From a checkpoint of a small image classifier: 48-pixel images.
Rows from block 11 of a small image classifier, named by matrix and row number. Rows with one number within an expert belong to one neuron, the router's apart. Each number is 128 + 24 x the weight over its row's rms, rounded and kept within 0 to 255. All counts start at 0. Numbers have three digits each.
After each expert's rows are labels from the 100 images, of 14976, where the router gives the expert most weight on average: "top examples" is what is common among them. Only what is clearly more common there than usual is listed. The data: scattered letters and digits in many colours.
# router: router (model.blocks.11.mlp.router.weight, 8x192, trained with AdamW), inputs 96-191
# up: expert up (model.blocks.11.mlp.up, 8x96x192), inputs 96-191
# down: expert down (model.blocks.11.mlp.down, 8x192x96, transposed), outputs 96-191

# expert 0
router.0:153093175118114129149123106136113125183117185137116105123140136090111125148141155092113086136149109134105123130107096125120135089182157161120176124106131090084143145112118147141132164106121130115132096129132156120111121122071139118124108125145147136133109166085151119112089135142139109070
up.0:118069133166140112177161142143115157134145094138131143136093115137111144135161132146144120098123140118137111161097162127088128137111119119123166096148081133147148139089103124127128109108122122068163141129149171108093186120127180115101153106156179143142105133111114110140126109125135123149
down.0:102148150158123123114106122145154118104114142166147123138111135149146104129116177129148140129141187149113151096101116097135124143142169112175100074147112113147123168101138125120177144105143108101138195167174119156166131105139104119145131134132072139127147105144132111130161128107149109137
top examples: count: one; the character 3; largest: 3; the character 5

# expert 5
router.5:086138068131100123170135120116137135081125099096100152131110120175124166134142120113109148121074074156118123168147174101116136173130123127111106113133115134133106154111090153142183143123097129108145145086100125130169137132158076104131155167118136123141125072173164130126127115089153149173
up.0:126128109130092173079096144130106114123094118159115108122123150127157125073175135125135115169188129126130171110149093128133119148141114151133128122094116153109125118155133085137145122149170110129137140114111120161132087094159105129131095142119130148133108106111127133156127097103135138124
down.0:130143130094121131133121125158084156133146143122107126134107136103081098151106116114124097112155135107112130140155173137147109143125142108138091110110109151132121169117171120109115147097157112135142139178135151092150116115111149151161110128161106129095133095106134104105118119178181098198
top examples: count: one; the character E; largest: E; the character F

# expert 4
router.4:150106106150100103108131121135109155100114136104106135138125121135103138121116152137152108125108135141112089130092113109119120144105129153100127139183115113155165086110148133096075121100108130135099099161128099151102107142089153122146123124150128143142167162077098168160111102129117121135
up.0:165133117132122162130141127105126067099129136142122121149173145098113136171136099148163145154119119192111125088122094120148074102160126081149111147100152097122155088164099137089111115133140131125141157107121124152123146116127136127125089127123152126159183139131138156140124151122124150116
down.0:142113196107155129125103110094135109131092128112110077111123162125084103121128110098144157117118116125127136115069091114132153120124077157215114144111147115102111131176151121129142128142108144141183137152089117156123133124130160115132118146081140101095107132126122162102113145147113095129
top examples: the character 2; largest: 2; count: one

# expert 3
router.3:163175159068133103114135106146135116130150143107116128123105117165121094116159128115126151080135135091123139107119138178144113112156119148160161159119114113143118099140147127142138117118131122121100128094100139111145175098158141117113110143096138080138111096108186132110123163129130162160
up.0:160138101095142076128112123105098100146141099156169148137134125128126118141098121106117131067155176105120124144139081135113106144170136156142160146130128096105152143148131138117126113107123109112122111150139173135109139175145145105095131152171121097159103142056115103142130171113066163134
down.0:112151116115084132135122153124114117088122147116106092133083134126103124139143145089153166163113114135138133121143173162152127153130124110169098128110097150135084103155093154113101186211151139134090131099134142130153129111113136098128159128096153105079120094152131100128112100134127112161
top examples: count: one; the character O; largest: O; the character 0

# expert 1
router.1:163101127120106156120153125131155098119132165111113138113094082118145166104136132101142149159079148180144092167113161110143111098119149124167126171112100132156150142116142144140129107101130111115161112145188160099134173108127108161087147160137118123105104103100156143156163172126128140086
up.0:134118136109150095086097177140140149146169149145103127118135155151139104131143133159142135118143116145151165101119113161101108123087099107130129163132144072097156107122170076103106168069124106111097126174121106120096147094135114095134132123115129145109147164126131106152138155117171144134
down.0:126149131123134144133176075113127139125122139084142106156148136068130164115128144107107155130104108142109154112105124152151143167143134130111134153122140131158091134079114145131067141121130070116136127141115123146142110107144139170153181131142090128105117130140102086132155129123110139091
top examples: the character B; largest: B; count: one; the character H

# expert 6
router.6:096157123171138138123127171107130118132094100148128134138143203124129129148111154144139134143138110139121158101140088076114178137133134100122118088123149146129113157155119108112135140124135130107154127152135134159136082104112073134169108132136119150131148151149093103096083116099143092086
up.0:130165172105175146148055107136156100114102131122118110128140123129124103146176131145158150142110116081127112091117075149156094086104121165108096152095155099091147146125118137120127146169125161132143133121151136176120096120171121136140117173162157139132098145160099156137134152125135137123
down.0:136172085159170131144145113106144126160158105115132189140146158111141129129110086148180123116129120130072117172128162112148171132092116115127110109133107164160118169112119144126101143115127105104113078113109127167118150121161166151115081184137164149083144114098114099178151158149136144145
top examples: count: one; the character X; largest: X; the character Y

# expert 7
router.7:170131145108166137126092158121135123137146111164128121154108121113100128116117119138151151174161167142176147076143125136115142124106105153101176121123117112129134136155130118135091116164097130171097147164174116148103129155164120173100141131159090131139169142112095148110160114128110098135
up.0:143124132122140106132161105171142127155151100123146086136141101147122145171128105159108090117142156089102104146134116102142177104143118121117151129113132084121135157090169164139152104133101128131134111113122125131115109147134139143071157120127118129125141120109124111104133131155138129103
down.0:133126160118174143083100126120137102145125119130164118079123142141127132095168097094111110144148135092115121079158107136090139138122149137133140187182129142143124098115120115120114172137155127158117101147090130088085160116135152111161107132128127115151153097146098082135118124157148150138
top examples: count: one; the character A; largest: A; the character 1

# expert 2
router.2:146135107165124115112148103192139134117138085124127123132148135132153102093112075172123090093146083065125135168109083165141097144117082130155122142143131123132115112164146110093123096126173094132154113096100124113131106165146155133133089118116146144136118131122100083160158103142137161160
up.0:166105135162103117134144109155082103145138114096119122147121120146130120143123138139131132127145119057145127111114124130126074113174137116138157171139088104163159088119087142149108149098146146121155139105100142163134136133113100129120128132178160156114160120048146095144159112100123126149
down.0:159114106120135073158120143098139156129125161135115116122149133148145117116138105170157104129091121156173108097108124150165138092095107137129082149141131111109133098150165128134130149153120100117120117146138083143168137124109102087105172109120057130193139156130124128132119071109122135121
top examples: count: one; the character U; largest: U; the character V